A small model that answers yes/no questions on an image's attributes, trained from scratch.
Training: soap at rate 0.0013, 8100 steps, batches of 128.
Data: trained on fractals drawn by 1,000 iterated function systems, in grey, 295000 training examples, 3.5 epochs.
Rows from block 11 of the image encoder, named by matrix and row number. Rows with one number belong to one channel. Each number is 200 + 40 x the weight over its row's rms, rounded and kept within 0 to 999. All counts start at 0. After the name is the row's rms in percent of the matrix's.
# convs0: expand pointwise conv (encoder.blocks.11.convs.0.weight, 336x56x1x1), inputs 0-55
# convs1: depthwise 3x3 conv, stride 2 (encoder.blocks.11.convs.1.weight, 336x1x3x3, trained with AdamW), a 3x3 kernel
# convs2: project pointwise conv (encoder.blocks.11.convs.2.weight, 96x336x1x1, transposed), outputs 0-95
convs0.80,115,190,217,116,197,144,237,226,229,228,173,271,245,178,199,165,234,247,166,234,210,195,235,205,190,213,223,231,280,306,205,237,250,173,206,205,155,192,154,174,230,174,162,211,183,181,156,206,262,293,178,184,169,189,286,184,155
convs1.80,102,253,255,263,228,225,249,213,209,179
convs2.80,090,251,206,319,169,252,197,234,215,218,192,153,210,158,157,222,170,158,162,230,183,216,177,201,279,225,170,128,209,282,122,160,176,238,198,192,202,170,155,183,213,215,209,220,192,186,219,148,170,188,234,254,137,226,176,213,217,248,236,223,157,234,215,112,181,135,218,196,218,212,142,143,165,188,144,82,224,198,172,259,213,295,201,225,243,221,148,229,175,199,211,159,219,197,224,237,186
convs0.81,138,221,250,178,176,115,244,180,197,131,228,224,202,191,206,268,212,210,142,202,240,192,297,174,200,184,231,146,119,135,273,174,158,246,209,210,166,252,178,238,224,172,245,126,187,205,246,178,146,190,227,197,202,177,160,173,178
convs1.81,092,145,149,182,188,258,259,164,207,193
convs2.81,105,242,132,116,210,201,156,167,189,224,251,146,261,133,172,215,158,180,160,168,168,235,263,203,186,234,172,282,263,193,225,258,253,254,223,204,207,231,189,163,238,200,209,173,234,195,134,272,205,179,208,220,227,283,225,197,193,193,209,201,273,134,256,126,261,137,249,171,191,191,193,178,193,233,225,114,226,192,226,150,106,250,185,216,193,246,166,227,182,217,192,174,190,216,240,220,193
convs0.82,082,250,249,157,187,178,156,218,199,212,140,165,328,193,181,158,172,285,142,213,210,197,144,228,211,164,189,223,120,206,206,162,226,193,219,181,160,146,236,276,222,256,170,173,178,224,174,186,232,187,172,175,226,262,221,209,144
convs1.82,093,165,148,149,183,177,185,132,198,153
convs2.82,093,249,190,257,179,191,197,205,172,180,156,191,289,180,247,228,131,169,198,267,230,176,221,284,185,227,228,195,151,208,229,226,212,274,261,180,273,263,186,184,244,214,240,172,174,134,184,104,197,166,253,265,185,191,176,194,261,196,166,189,226,200,222,231,221,140,216,196,121,205,138,205,155,228,99,180,261,200,195,175,204,255,170,229,229,214,230,211,157,126,248,226,195,179,200,235,247
convs0.83,099,150,175,188,255,213,184,214,202,208,187,152,138,199,251,286,266,204,180,229,181,207,196,237,162,243,220,227,193,260,286,222,171,170,195,204,206,275,200,200,275,198,155,218,156,187,287,230,179,160,183,160,261,189,232,177,113
convs1.83,101,142,153,166,195,211,159,159,186,138
convs2.83,111,208,155,206,241,160,152,192,196,197,220,271,193,207,193,199,247,212,212,171,223,193,237,186,163,196,130,173,149,263,192,222,290,218,152,217,194,279,226,235,113,170,236,214,195,163,274,233,172,261,164,158,195,147,226,199,176,240,246,289,196,167,283,226,211,193,117,204,158,140,188,165,213,243,137,251,180,202,113,212,231,154,215,226,190,267,211,201,204,186,228,233,265,175,263,189,240
convs0.84,084,174,204,269,177,171,194,245,235,174,200,244,137,110,194,278,237,243,225,180,216,171,227,242,111,152,257,166,203,193,153,199,221,159,247,205,255,194,150,239,165,158,199,212,230,250,250,300,216,175,199,170,197,211,181,187,170
convs1.84,078,197,154,188,179,147,160,156,128,190
convs2.84,085,197,174,203,193,252,188,220,275,179,139,202,212,200,198,224,209,239,251,173,233,278,169,181,143,212,236,167,137,173,241,224,207,286,123,235,210,198,186,252,164,229,154,210,184,295,218,238,248,212,166,210,193,178,215,255,118,284,200,196,255,246,195,166,225,265,171,191,171,213,203,209,188,214,209,193,120,150,233,188,106,153,214,222,170,211,216,151,269,271,217,189,142,200,126,192,207
convs0.85,108,227,216,159,198,170,280,273,187,195,218,231,209,239,251,109,188,159,222,265,103,225,200,217,208,200,222,225,240,249,195,157,108,218,199,170,144,261,223,266,199,188,181,248,197,120,195,219,214,233,192,224,212,256,190,192,194
convs1.85,100,224,212,172,232,249,253,206,211,281
convs2.85,108,203,237,248,149,214,222,147,97,117,156,205,180,205,183,193,238,187,176,125,198,236,173,219,180,171,213,188,151,207,166,185,209,183,149,170,167,199,279,137,185,219,182,282,162,235,171,148,183,177,172,286,186,174,110,229,253,185,196,180,153,287,192,188,215,96,230,166,189,232,186,173,151,209,184,187,159,183,200,186,127,231,252,172,253,193,202,212,246,224,225,237,171,262,263,186,194
convs0.86,102,229,237,195,200,182,154,220,224,207,216,201,262,230,168,210,168,189,191,168,159,187,229,292,193,150,184,148,159,308,219,174,204,224,160,219,244,219,262,165,200,191,139,197,232,288,219,225,177,66,187,179,202,162,199,216,219
convs1.86,099,226,203,204,178,172,150,151,122,161
convs2.86,090,173,200,158,156,225,143,172,158,244,195,205,203,172,232,215,150,190,184,198,181,179,131,227,201,210,188,241,292,194,136,171,176,225,174,127,234,189,201,236,235,213,265,185,172,201,231,224,213,159,149,160,233,170,140,129,227,177,242,156,215,204,286,176,265,223,210,260,223,245,200,200,188,192,248,208,279,205,238,316,234,238,267,265,217,181,271,186,213,283,154,189,236,206,141,196,208
convs0.87,077,239,184,211,248,267,162,211,167,193,123,255,225,237,241,245,208,223,267,233,188,203,220,168,159,192,176,163,168,146,236,177,303,203,163,189,140,245,197,189,157,207,217,233,157,200,224,271,182,258,254,203,104,163,186,206,186
convs1.87,118,215,174,193,199,158,107,189,146,190
convs2.87,106,151,264,208,265,193,200,207,154,203,233,223,184,196,190,211,205,156,238,160,200,246,163,217,140,268,177,302,215,161,188,119,208,117,160,248,242,238,173,225,172,179,212,156,132,221,163,155,214,175,212,199,128,167,209,268,187,214,167,190,144,257,261,221,194,317,226,166,142,203,230,172,195,265,130,198,199,195,209,181,228,178,253,234,207,161,127,222,212,251,172,223,211,197,184,142,192
convs0.88,110,194,160,150,257,225,259,104,224,186,199,197,253,170,234,155,247,197,135,200,190,210,207,167,281,223,242,208,201,268,267,149,169,205,180,221,203,224,208,173,153,223,203,222,298,143,235,174,190,172,182,151,199,113,198,176,191
convs1.88,121,89,199,205,175,224,210,176,191,197
convs2.88,089,177,155,173,203,221,213,215,216,214,239,163,271,192,188,202,215,159,172,172,184,166,211,214,150,139,200,242,183,159,161,203,131,249,189,206,232,165,198,197,151,225,185,261,253,172,215,224,134,162,150,251,110,166,171,184,169,247,210,300,209,265,209,110,158,212,222,146,175,223,204,204,192,190,184,249,237,244,244,174,195,199,220,184,336,265,234,190,240,140,200,179,215,258,151,218,266
convs0.89,087,242,257,173,177,233,316,207,203,238,208,197,197,218,255,204,296,188,182,137,202,233,198,213,260,207,189,132,183,213,191,212,217,261,144,248,184,233,156,145,253,285,179,179,196,200,167,119,221,188,194,223,152,181,220,210,166
convs1.89,091,147,114,190,151,201,196,192,203,160
convs2.89,092,201,174,238,209,153,212,144,299,207,215,198,170,110,178,199,211,306,209,123,187,272,213,161,183,134,171,176,244,246,136,256,179,187,215,153,174,236,256,242,207,223,134,197,203,184,155,172,207,157,198,208,199,197,219,281,211,185,218,178,120,188,266,117,210,294,180,236,219,184,134,158,187,259,182,189,185,182,219,215,202,194,176,171,181,192,187,200,248,133,213,195,239,155,172,217,251
convs0.90,110,169,183,207,184,244,167,224,191,197,194,269,183,191,188,244,190,193,214,186,287,227,236,143,164,167,153,196,181,205,215,218,234,152,242,137,174,152,100,218,197,214,124,201,173,272,264,163,127,168,243,262,249,199,200,174,145
convs1.90,097,247,236,193,225,230,243,180,227,280
convs2.90,110,121,198,203,194,255,240,191,193,190,223,166,197,187,124,142,210,87,223,174,115,236,206,168,225,181,266,147,205,229,247,325,177,282,233,163,223,203,224,179,202,129,186,140,215,175,233,190,187,181,142,171,153,264,170,174,208,165,220,207,130,190,207,145,244,246,189,189,208,171,223,228,237,212,185,213,233,212,195,219,217,170,239,268,261,144,200,145,212,137,156,177,211,167,226,178,197
convs0.91,108,193,164,157,150,185,226,257,241,182,264,156,173,215,186,119,248,127,242,249,198,142,217,197,176,178,235,219,194,261,185,164,171,260,207,166,155,227,159,177,162,163,173,179,256,110,167,210,207,249,210,168,128,193,171,207,263
convs1.91,102,167,172,185,236,184,143,259,261,217
convs2.91,101,146,205,206,223,164,158,220,149,238,287,232,161,170,255,181,224,238,226,151,166,236,194,191,195,165,213,191,176,199,210,215,152,180,203,114,222,226,259,110,208,210,194,146,196,211,130,147,293,184,211,200,239,241,136,208,159,187,205,189,258,172,231,225,213,243,129,209,195,250,318,199,236,224,236,187,152,232,216,257,184,163,234,172,171,187,217,171,252,150,169,221,233,172,165,263,115
convs0.92,076,226,146,270,166,205,218,208,202,203,168,230,214,183,190,224,164,179,158,163,142,251,117,190,225,220,248,273,197,207,196,145,154,159,172,158,253,318,224,249,204,176,252,162,227,176,167,210,177,220,192,108,145,227,205,211,203
convs1.92,089,199,219,263,225,231,258,248,247,225
convs2.92,090,238,209,193,230,171,274,211,237,191,165,234,200,170,200,258,134,180,243,248,201,181,237,163,185,189,253,202,240,244,200,185,178,153,205,253,242,154,174,161,183,256,213,251,122,214,145,187,150,194,293,214,187,242,168,161,173,173,251,162,185,222,185,275,260,194,258,214,221,233,273,207,246,291,174,166,179,199,232,156,170,133,184,180,229,176,192,183,218,159,203,279,83,200,163,235,208
convs0.93,092,164,252,273,261,241,185,190,193,232,186,248,218,192,200,249,192,192,210,215,131,270,150,108,240,201,264,196,238,175,225,188,129,243,227,210,235,126,209,214,210,238,154,162,241,217,237,198,258,179,188,239,240,115,174,212,183
convs1.93,097,201,168,191,172,110,154,167,165,194
convs2.93,099,218,222,231,252,219,276,192,234,195,149,247,180,200,196,283,172,192,256,145,238,215,228,194,147,211,182,256,173,156,218,195,225,222,242,184,135,223,240,236,201,256,172,176,244,215,196,172,243,120,142,186,208,171,152,172,249,146,238,210,292,168,206,224,164,200,252,156,191,232,194,134,253,255,287,221,213,168,184,197,169,318,262,208,133,233,235,257,173,207,218,175,190,159,185,214,203
convs0.94,109,270,215,211,171,236,215,242,209,127,209,195,187,190,138,238,161,208,183,228,226,124,184,195,224,250,209,181,129,141,250,196,145,176,139,238,183,251,277,219,231,132,222,200,204,176,129,164,217,144,201,216,270,133,231,209,186
convs1.94,092,147,210,165,180,269,187,217,253,243
convs2.94,097,179,184,155,190,257,207,150,185,164,214,194,209,155,155,211,138,84,192,182,190,184,214,251,235,211,164,144,220,178,174,224,175,236,180,232,220,267,170,177,118,187,235,229,236,169,252,107,159,141,226,201,151,275,205,160,221,174,203,183,278,143,184,215,263,125,220,211,234,178,148,139,211,171,203,115,216,262,201,157,131,218,134,227,225,237,225,216,185,169,212,241,205,236,217,164,193
convs0.95,096,188,209,169,223,214,233,176,244,160,219,270,152,312,120,205,159,162,225,180,236,155,175,235,195,173,174,156,241,249,240,180,232,138,209,223,194,167,248,185,187,172,238,211,217,202,134,177,183,120,175,162,207,210,178,95,203
convs1.95,079,166,135,145,185,136,165,207,213,186
convs2.95,092,275,197,93,116,199,186,153,248,160,236,155,136,244,168,156,176,181,196,243,238,246,228,200,151,239,176,197,206,168,187,187,235,272,227,209,259,147,106,119,202,183,196,160,227,164,164,188,241,191,199,200,197,249,255,188,178,175,257,168,208,208,210,190,202,248,226,204,267,160,238,146,143,229,227,191,237,203,170,267,259,156,155,256,222,236,184,212,218,222,269,237,232,175,235,210,150
convs0.97,094,201,176,172,232,229,162,183,198,174,241,228,157,154,185,218,235,177,242,282,220,226,265,243,194,179,215,156,249,253,141,164,100,265,182,169,143,190,190,174,220,199,122,216,156,148,203,247,157,216,251,228,177,241,130,214,227
convs1.97,092,242,229,238,260,258,247,213,219,226
convs2.97,102,256,214,209,194,215,173,205,235,184,192,169,168,138,218,167,157,169,190,206,208,214,304,256,199,192,177,220,262,197,206,182,323,190,201,170,193,212,290,147,225,270,200,189,298,231,189,186,145,182,257,248,156,189,139,181,213,239,143,169,187,213,205,174,244,183,117,197,217,189,199,167,211,225,223,229,206,171,168,206,257,153,235,157,205,208,213,232,240,249,215,279,202,237,297,167,271
convs0.99,077,237,220,163,230,257,180,175,215,187,189,247,125,172,202,247,198,177,194,220,190,282,258,184,242,190,132,232,236,221,168,223,210,262,215,160,189,255,176,300,112,171,180,221,188,203,224,141,193,175,166,159,205,218,155,264,131
convs1.99,092,157,183,157,170,177,174,159,147,138
convs2.99,108,232,205,206,177,172,195,263,175,224,191,282,167,171,185,234,222,148,162,251,186,149,220,261,149,160,185,260,237,209,228,203,276,221,227,209,211,144,156,196,147,195,312,171,121,190,246,178,179,189,189,247,147,206,214,269,181,226,194,207,232,129,94,252,182,185,185,229,143,152,185,194,158,189,220,94,173,166,177,224,191,216,153,146,218,139,209,239,218,168,187,206,269,183,202,225,191
convs0.100,098,196,157,142,215,208,214,227,159,203,150,177,165,245,221,167,208,226,201,198,199,172,281,162,244,197,222,185,190,180,165,235,204,118,177,150,206,195,197,263,272,260,208,188,130,157,147,159,125,169,247,184,191,215,299,269,223
convs1.100,100,232,225,230,221,277,240,246,242,206
convs2.100,107,178,202,100,170,204,161,92,200,243,212,223,198,180,165,238,210,219,198,177,212,245,200,184,225,161,178,287,268,213,219,116,155,271,249,170,149,192,174,229,156,110,163,219,204,156,228,173,188,245,231,274,254,151,202,217,218,238,230,229,162,213,143,231,218,214,194,177,182,161,216,281,185,163,193,183,200,210,178,162,234,123,215,226,189,203,183,145,187,177,115,275,242,162,182,158,193
convs0.101,090,250,273,159,220,205,172,216,164,216,205,270,283,209,207,230,201,173,193,200,133,148,161,123,215,153,228,234,156,163,137,195,290,224,131,163,198,202,173,159,226,204,185,219,229,237,244,202,183,194,232,166,198,167,101,191,235
convs1.101,107,172,213,223,220,253,253,156,223,267
convs2.101,105,258,218,179,212,115,197,240,195,217,143,220,299,163,181,201,199,164,205,209,230,239,156,155,215,195,264,237,189,234,199,163,247,167,171,190,216,199,191,220,136,198,206,180,142,187,262,258,213,149,85,174,217,260,222,140,237,134,163,201,176,157,147,183,188,139,219,200,179,188,195,286,194,201,132,223,198,238,227,152,165,183,199,133,156,184,206,199,245,200,78,159,189,227,194,242,196
convs0.103,110,223,186,182,206,208,280,210,200,205,206,194,192,258,146,179,201,165,210,183,223,215,183,172,231,209,222,295,182,191,220,165,253,220,172,160,157,148,274,176,283,263,172,188,228,223,212,123,204,214,174,156,282,109,218,134,235
convs1.103,106,183,195,145,177,190,128,232,149,159
convs2.103,100,194,160,242,218,305,202,284,211,207,214,198,220,242,199,176,202,149,192,181,193,247,159,190,285,173,191,216,189,176,123,245,191,272,198,238,224,219,167,136,209,264,196,208,277,278,189,164,253,189,187,155,188,182,242,213,217,191,198,211,231,154,167,189,164,247,181,112,213,206,226,232,173,262,208,167,139,185,213,159,248,181,190,123,230,246,234,222,111,187,189,272,168,181,167,182,288
convs0.104,090,200,159,207,196,215,183,214,236,204,143,169,164,294,196,140,198,174,275,148,148,179,153,219,213,149,255,230,178,183,120,172,286,212,204,116,216,179,233,217,181,241,223,172,176,233,175,191,179,189,248,226,230,159,205,161,109
convs1.104,101,203,198,150,231,205,193,273,263,240
convs2.104,103,250,192,163,256,150,212,189,168,209,173,120,199,232,188,196,254,216,172,207,191,288,178,190,213,214,234,236,204,183,213,227,271,204,184,215,181,142,243,246,171,114,204,286,250,164,198,194,221,199,147,232,136,254,204,183,244,244,172,201,160,139,213,141,214,235,197,185,224,181,236,206,129,182,152,135,237,181,223,214,213,231,171,248,326,177,225,181,196,170,243,173,134,121,216,126,181
convs0.105,100,200,206,197,149,233,219,213,141,272,214,121,212,188,233,181,215,133,220,220,171,182,235,175,207,157,237,191,208,201,174,259,188,243,117,151,264,226,193,196,265,198,232,238,197,222,267,165,254,227,114,161,146,158,230,268,227
convs1.105,104,180,233,268,153,216,235,154,158,174
convs2.105,107,166,96,150,193,209,198,127,149,193,190,262,224,168,193,183,191,168,174,201,214,260,268,233,154,179,191,154,192,203,231,204,156,261,205,195,261,224,205,262,183,118,266,195,214,180,214,200,237,145,262,161,167,276,232,145,205,219,214,178,229,198,249,255,141,167,258,240,235,178,222,191,209,242,188,215,136,198,197,193,290,184,155,204,176,260,235,167,188,206,262,219,285,222,166,275,194
convs0.108,091,136,169,212,145,269,209,178,224,212,201,193,200,203,191,164,165,190,226,152,268,170,151,140,183,209,149,234,282,229,172,215,138,139,174,184,224,182,235,238,224,222,198,170,128,158,180,171,217,130,200,209,198,244,180,183,323
convs1.108,087,259,218,194,288,232,205,221,226,225
convs2.108,087,234,174,172,141,108,209,134,150,179,132,238,162,169,235,223,167,219,199,204,219,177,213,230,188,194,179,245,195,220,141,256,237,196,222,211,149,244,225,206,153,186,207,257,272,186,180,191,180,209,196,251,222,153,198,274,235,189,266,144,259,221,210,229,198,159,132,220,201,128,175,243,156,239,190,179,211,235,94,172,205,177,251,202,248,160,214,210,209,116,285,190,227,184,202,294,169
convs0.112,112,112,219,205,228,200,151,249,277,176,155,165,165,264,158,205,214,156,200,249,211,197,158,279,158,129,280,209,227,199,212,220,127,132,214,209,205,291,225,232,198,252,158,177,215,212,206,182,212,259,192,211,203,180,229,199,230
convs1.112,108,181,126,138,174,190,156,220,212,162
convs2.112,083,132,229,218,248,210,241,263,237,196,117,163,217,230,224,120,283,198,211,200,200,184,194,139,175,198,157,221,146,131,268,154,256,181,183,190,248,202,147,218,256,221,158,192,234,220,112,175,225,182,196,210,187,251,196,264,227,197,237,275,140,189,152,214,238,222,283,186,221,241,270,245,187,174,142,197,157,179,243,203,198,154,173,204,173,141,215,241,243,213,125,191,205,197,195,208,260
convs0.113,110,237,117,176,246,192,212,205,217,202,115,204,227,168,178,137,176,235,257,237,190,239,223,228,181,237,175,199,192,202,293,205,157,200,237,214,205,138,159,164,200,201,185,166,158,225,203,201,124,176,181,284,307,264,177,185,212
convs1.113,113,153,174,143,171,162,153,172,167,156
convs2.113,115,185,111,184,169,182,266,186,216,214,294,162,230,247,207,148,210,143,199,224,144,168,189,238,290,217,202,148,198,232,222,163,148,207,181,199,208,121,152,217,169,264,228,230,232,262,203,168,183,149,183,113,182,141,173,211,237,157,178,175,221,167,141,179,225,256,250,229,117,122,191,171,174,176,206,184,143,166,235,206,236,231,159,115,202,244,221,202,190,190,172,197,240,245,220,190,147
convs0.115,109,206,193,204,161,156,177,171,236,167,196,239,129,300,225,204,284,240,207,221,252,205,114,152,245,124,246,203,150,206,196,216,279,191,241,252,162,165,209,186,224,172,190,194,219,227,146,182,154,169,204,189,247,252,243,170,182
convs1.115,098,210,241,246,189,195,152,217,148,129
convs2.115,094,163,230,219,206,274,213,193,243,178,213,168,236,182,170,235,197,183,167,149,236,151,234,212,192,174,185,192,211,166,179,204,142,207,194,172,286,212,99,236,222,242,172,233,265,260,131,257,244,223,146,217,209,171,157,249,178,210,170,194,163,222,197,193,154,214,185,132,140,194,197,230,247,103,209,148,158,127,186,179,184,222,182,152,187,164,123,130,196,150,166,84,217,184,215,200,232
convs0.116,085,210,226,263,148,156,148,173,215,160,276,195,181,227,88,270,222,222,196,181,175,231,174,210,226,181,168,225,167,223,173,165,230,205,197,178,192,250,190,250,120,227,298,146,196,189,207,222,171,229,255,173,153,191,147,146,220
convs1.116,088,195,217,248,210,266,265,217,229,245
convs2.116,087,203,241,174,257,209,225,201,144,224,183,150,150,115,201,120,135,231,271,236,202,153,191,181,247,173,185,170,215,201,195,219,178,259,234,251,198,177,241,141,196,179,250,231,127,221,218,207,176,213,269,206,267,288,243,194,211,147,190,199,176,181,235,235,195,210,303,191,210,132,194,224,234,273,138,213,163,171,263,177,176,203,244,193,190,122,213,216,225,135,182,174,149,232,180,236,251
convs0.117,088,211,288,285,222,164,184,192,163,229,196,172,207,199,138,185,224,285,173,211,214,185,152,219,232,221,208,135,136,235,209,218,213,190,183,193,291,252,218,260,221,202,231,240,151,272,161,149,263,184,146,210,223,193,163,250,216
convs1.117,102,203,205,171,229,183,151,136,149,143
convs2.117,092,199,257,272,255,160,143,256,155,261,197,151,194,182,226,190,197,221,219,252,155,307,213,210,170,237,231,225,131,178,176,162,210,207,233,227,197,242,205,209,218,104,159,176,207,184,221,259,122,217,215,219,165,206,247,257,240,154,227,197,244,162,226,224,181,174,125,206,190,222,128,272,154,214,168,190,286,238,213,206,182,177,166,244,174,152,188,292,197,203,141,245,222,200,237,215,221
convs0.118,110,161,175,196,217,185,137,106,241,221,192,192,244,252,175,163,162,211,251,200,165,186,106,179,272,115,197,243,181,208,194,238,258,207,210,229,248,173,176,155,237,269,168,252,213,218,222,179,194,172,264,184,170,255,188,143,205
convs1.118,104,260,226,218,248,192,239,218,150,144
convs2.118,105,159,169,88,157,237,114,177,213,206,214,173,188,185,123,178,150,185,237,223,169,252,228,241,188,236,232,173,252,215,219,183,194,233,241,224,187,259,176,189,230,182,208,174,212,148,195,222,189,199,149,206,188,268,215,228,199,265,222,153,141,171,247,166,197,186,264,177,137,203,215,79,171,187,192,272,270,176,260,220,187,279,224,233,235,154,158,170,231,223,203,272,225,194,156,223,150
convs0.119,109,184,246,180,204,245,193,194,252,116,247,145,184,129,222,175,147,173,160,189,261,151,169,237,251,200,169,221,236,173,155,189,100,201,146,239,168,241,179,134,128,216,169,164,233,145,171,188,221,181,192,172,250,202,216,162,224
convs1.119,090,192,256,253,234,238,262,219,232,222
convs2.119,096,205,258,202,148,221,173,153,217,164,220,191,193,217,159,257,161,209,203,183,99,229,221,174,209,115,211,178,223,261,213,206,245,162,232,178,278,213,213,139,224,183,198,236,200,182,118,165,234,131,181,198,210,180,254,243,166,250,162,193,197,249,239,290,235,217,236,224,167,174,245,87,186,175,239,193,114,230,204,195,191,270,212,154,222,219,224,273,175,166,192,219,192,199,142,173,272
convs0.120,109,123,206,246,154,217,181,233,223,228,231,253,247,240,200,224,156,237,259,181,239,146,138,211,208,217,153,288,238,203,202,164,211,225,130,249,231,180,178,161,127,150,209,242,179,181,267,186,124,216,156,238,173,176,214,206,152
convs1.120,101,272,198,235,234,235,190,153,212,145
convs2.120,100,225,214,171,175,139,156,219,191,165,202,157,237,260,141,202,221,243,206,235,200,289,154,179,198,197,198,168,181,209,166,243,242,304,193,200,148,141,249,110,211,201,257,206,210,173,275,199,236,212,255,270,136,173,147,183,204,197,207,173,166,256,187,145,175,240,223,154,193,198,107,225,253,224,201,188,253,173,231,250,152,204,177,228,237,194,233,215,267,165,276,157,180,169,203,268,202
convs0.121,080,223,258,226,226,168,176,171,169,165,226,159,200,214,211,201,177,221,123,211,183,167,195,184,150,171,248,155,159,192,203,235,186,168,165,118,207,176,172,163,242,148,178,106,213,240,222,209,171,310,101,180,208,141,155,204,169
convs1.121,095,278,229,216,272,218,226,228,185,194
convs2.121,090,184,272,201,220,197,276,216,202,201,233,202,173,251,257,127,254,203,185,173,199,236,242,172,245,182,226,194,227,185,185,221,170,216,215,202,122,275,179,145,194,195,226,170,141,196,168,263,227,282,260,163,258,163,238,179,267,228,231,192,186,139,169,223,150,176,237,257,251,237,225,146,150,185,223,257,104,279,193,184,168,254,191,226,262,219,191,173,217,251,209,214,153,215,124,182,191
convs0.122,083,261,251,223,158,215,156,175,99,211,260,225,221,192,206,212,168,138,128,202,248,176,170,227,176,217,182,158,202,177,256,204,215,194,145,265,197,196,278,223,187,206,191,194,174,140,148,239,171,174,282,228,261,134,234,182,188
convs1.122,086,216,228,175,203,264,228,190,283,229
convs2.122,067,216,207,202,184,145,159,228,190,274,243,257,216,218,227,134,210,178,240,175,210,183,180,160,162,161,158,191,221,193,178,127,175,206,208,176,139,182,222,217,214,238,285,190,162,191,191,93,231,211,226,190,189,192,162,168,250,248,265,234,268,171,147,157,204,184,190,211,235,221,203,214,206,158,276,141,119,193,236,137,255,175,176,220,216,208,191,153,194,104,212,274,215,314,219,207,170
convs0.123,102,151,169,96,240,203,203,210,212,247,164,119,177,220,231,226,265,193,118,206,185,109,224,215,158,240,191,190,210,166,235,262,177,153,241,240,147,186,218,221,239,162,222,122,192,233,205,226,148,228,229,170,169,201,153,209,231
convs1.123,096,190,217,232,141,191,231,150,128,174
convs2.123,097,194,220,255,205,176,222,145,184,162,147,184,192,161,199,188,114,296,148,217,239,225,187,225,217,208,161,290,181,214,228,254,190,245,216,241,106,173,199,218,164,206,273,225,189,169,230,310,255,278,235,272,176,226,171,130,214,162,202,197,215,223,178,186,218,141,191,146,177,163,267,192,216,188,262,221,196,193,194,268,185,201,183,145,254,152,221,255,189,226,222,177,225,228,174,147,219
convs0.124,103,208,185,175,153,175,231,175,158,195,183,216,188,222,136,196,163,127,202,183,222,183,227,191,166,163,224,272,295,251,261,135,145,259,206,168,242,174,219,156,183,247,200,155,209,248,235,95,170,177,175,195,262,175,150,207,188
convs1.124,107,242,253,237,255,244,223,218,250,202
convs2.124,116,247,166,174,212,205,218,184,186,181,248,165,193,172,230,204,272,202,171,131,207,187,156,205,188,245,184,160,241,214,185,305,186,227,180,183,271,180,266,136,230,145,235,122,150,226,201,138,155,119,231,203,209,191,185,217,200,175,234,259,215,230,282,129,196,209,262,230,187,182,210,187,163,188,237,134,177,220,186,195,170,157,165,177,200,293,168,152,224,118,236,200,263,167,274,228,190
convs0.126,095,251,231,226,233,191,230,126,211,215,239,225,262,166,172,161,275,170,202,220,240,135,188,164,211,151,236,215,274,148,225,224,265,253,227,230,141,182,266,245,237,267,163,185,200,277,208,191,248,234,186,209,207,214,169,191,255
convs1.126,104,217,261,261,236,254,232,220,224,220
convs2.126,112,225,160,123,200,207,218,160,277,270,160,187,230,241,199,165,129,123,127,153,229,167,154,116,170,206,115,145,197,225,227,266,198,270,153,212,173,206,212,233,222,162,156,204,228,146,181,147,148,200,228,209,254,219,157,205,127,198,217,166,183,171,154,242,244,192,186,164,193,160,186,283,175,231,119,267,237,205,191,201,240,202,219,168,147,212,206,163,218,218,242,214,222,241,204,158,201
convs0.127,119,246,226,227,215,210,197,230,241,259,126,197,184,204,245,179,219,165,167,220,183,159,111,154,234,234,197,240,186,212,150,221,168,212,156,268,186,263,157,156,235,169,221,240,151,116,239,254,215,226,290,160,182,210,208,248,244
convs1.127,113,229,191,131,238,199,164,230,193,129
convs2.127,102,196,184,219,242,197,191,194,165,116,203,187,167,178,202,168,184,164,184,103,171,176,199,153,157,196,239,216,171,225,185,252,251,163,190,174,217,211,246,175,231,123,295,203,211,177,229,242,233,112,163,176,179,211,189,165,273,218,219,125,215,191,206,197,254,236,192,221,203,186,231,218,253,259,131,185,225,185,279,270,240,141,284,260,224,120,176,147,192,237,220,197,237,266,217,195,245
convs0.128,077,197,190,200,303,238,243,251,230,195,221,193,160,210,165,204,152,164,207,242,173,182,189,92,221,154,159,208,162,186,145,233,164,207,153,181,193,218,267,129,188,151,140,215,214,167,197,180,106,225,158,143,163,214,216,207,247
convs1.128,088,169,162,157,166,118,156,208,188,188
convs2.128,088,244,221,261,158,258,157,254,187,170,299,141,251,238,175,154,162,126,251,225,193,186,171,179,240,188,190,199,236,201,117,143,174,239,222,241,208,279,116,180,216,205,166,205,159,190,232,225,277,167,172,251,239,187,189,149,168,216,209,161,183,239,198,202,194,151,178,192,167,248,194,191,160,211,267,250,188,232,291,196,234,198,145,222,157,201,233,214,161,237,227,156,265,234,189,257,246
convs0.129,108,269,184,178,179,175,215,226,170,243,188,183,184,139,229,196,111,247,220,200,139,229,237,174,180,182,237,211,250,247,240,203,166,185,297,219,122,209,184,178,199,213,154,138,232,186,192,258,215,242,140,256,221,139,206,127,240
convs1.129,103,216,187,201,300,257,201,201,221,185
convs2.129,098,212,162,287,208,260,171,153,211,206,230,220,186,260,148,214,188,205,177,145,201,178,155,153,182,194,234,194,154,292,161,192,224,218,207,141,172,207,177,184,216,202,199,225,218,229,191,83,202,216,172,174,243,123,196,223,151,182,160,225,171,210,128,217,135,162,226,202,232,240,307,183,245,208,188,207,136,220,179,294,241,94,199,219,203,225,197,197,216,149,233,228,138,165,208,196,142
convs0.130,080,227,183,220,197,201,200,195,228,164,214,210,148,247,210,187,207,317,205,178,200,152,155,120,240,253,172,132,160,207,202,231,215,273,175,81,223,162,238,234,203,203,232,230,220,164,208,213,169,164,202,232,286,219,234,232,233
convs1.130,103,221,213,173,199,184,108,218,175,142
convs2.130,084,199,229,247,173,226,279,208,225,201,246,230,281,180,171,178,210,160,233,114,242,154,319,243,171,232,184,246,169,168,290,164,202,245,187,213,238,172,190,232,194,220,223,281,124,248,208,231,171,175,202,201,208,216,158,221,165,163,188,178,123,165,206,124,253,203,228,200,257,199,169,207,177,282,281,180,179,211,206,210,173,171,201,267,181,201,187,254,185,235,142,165,208,219,259,208,187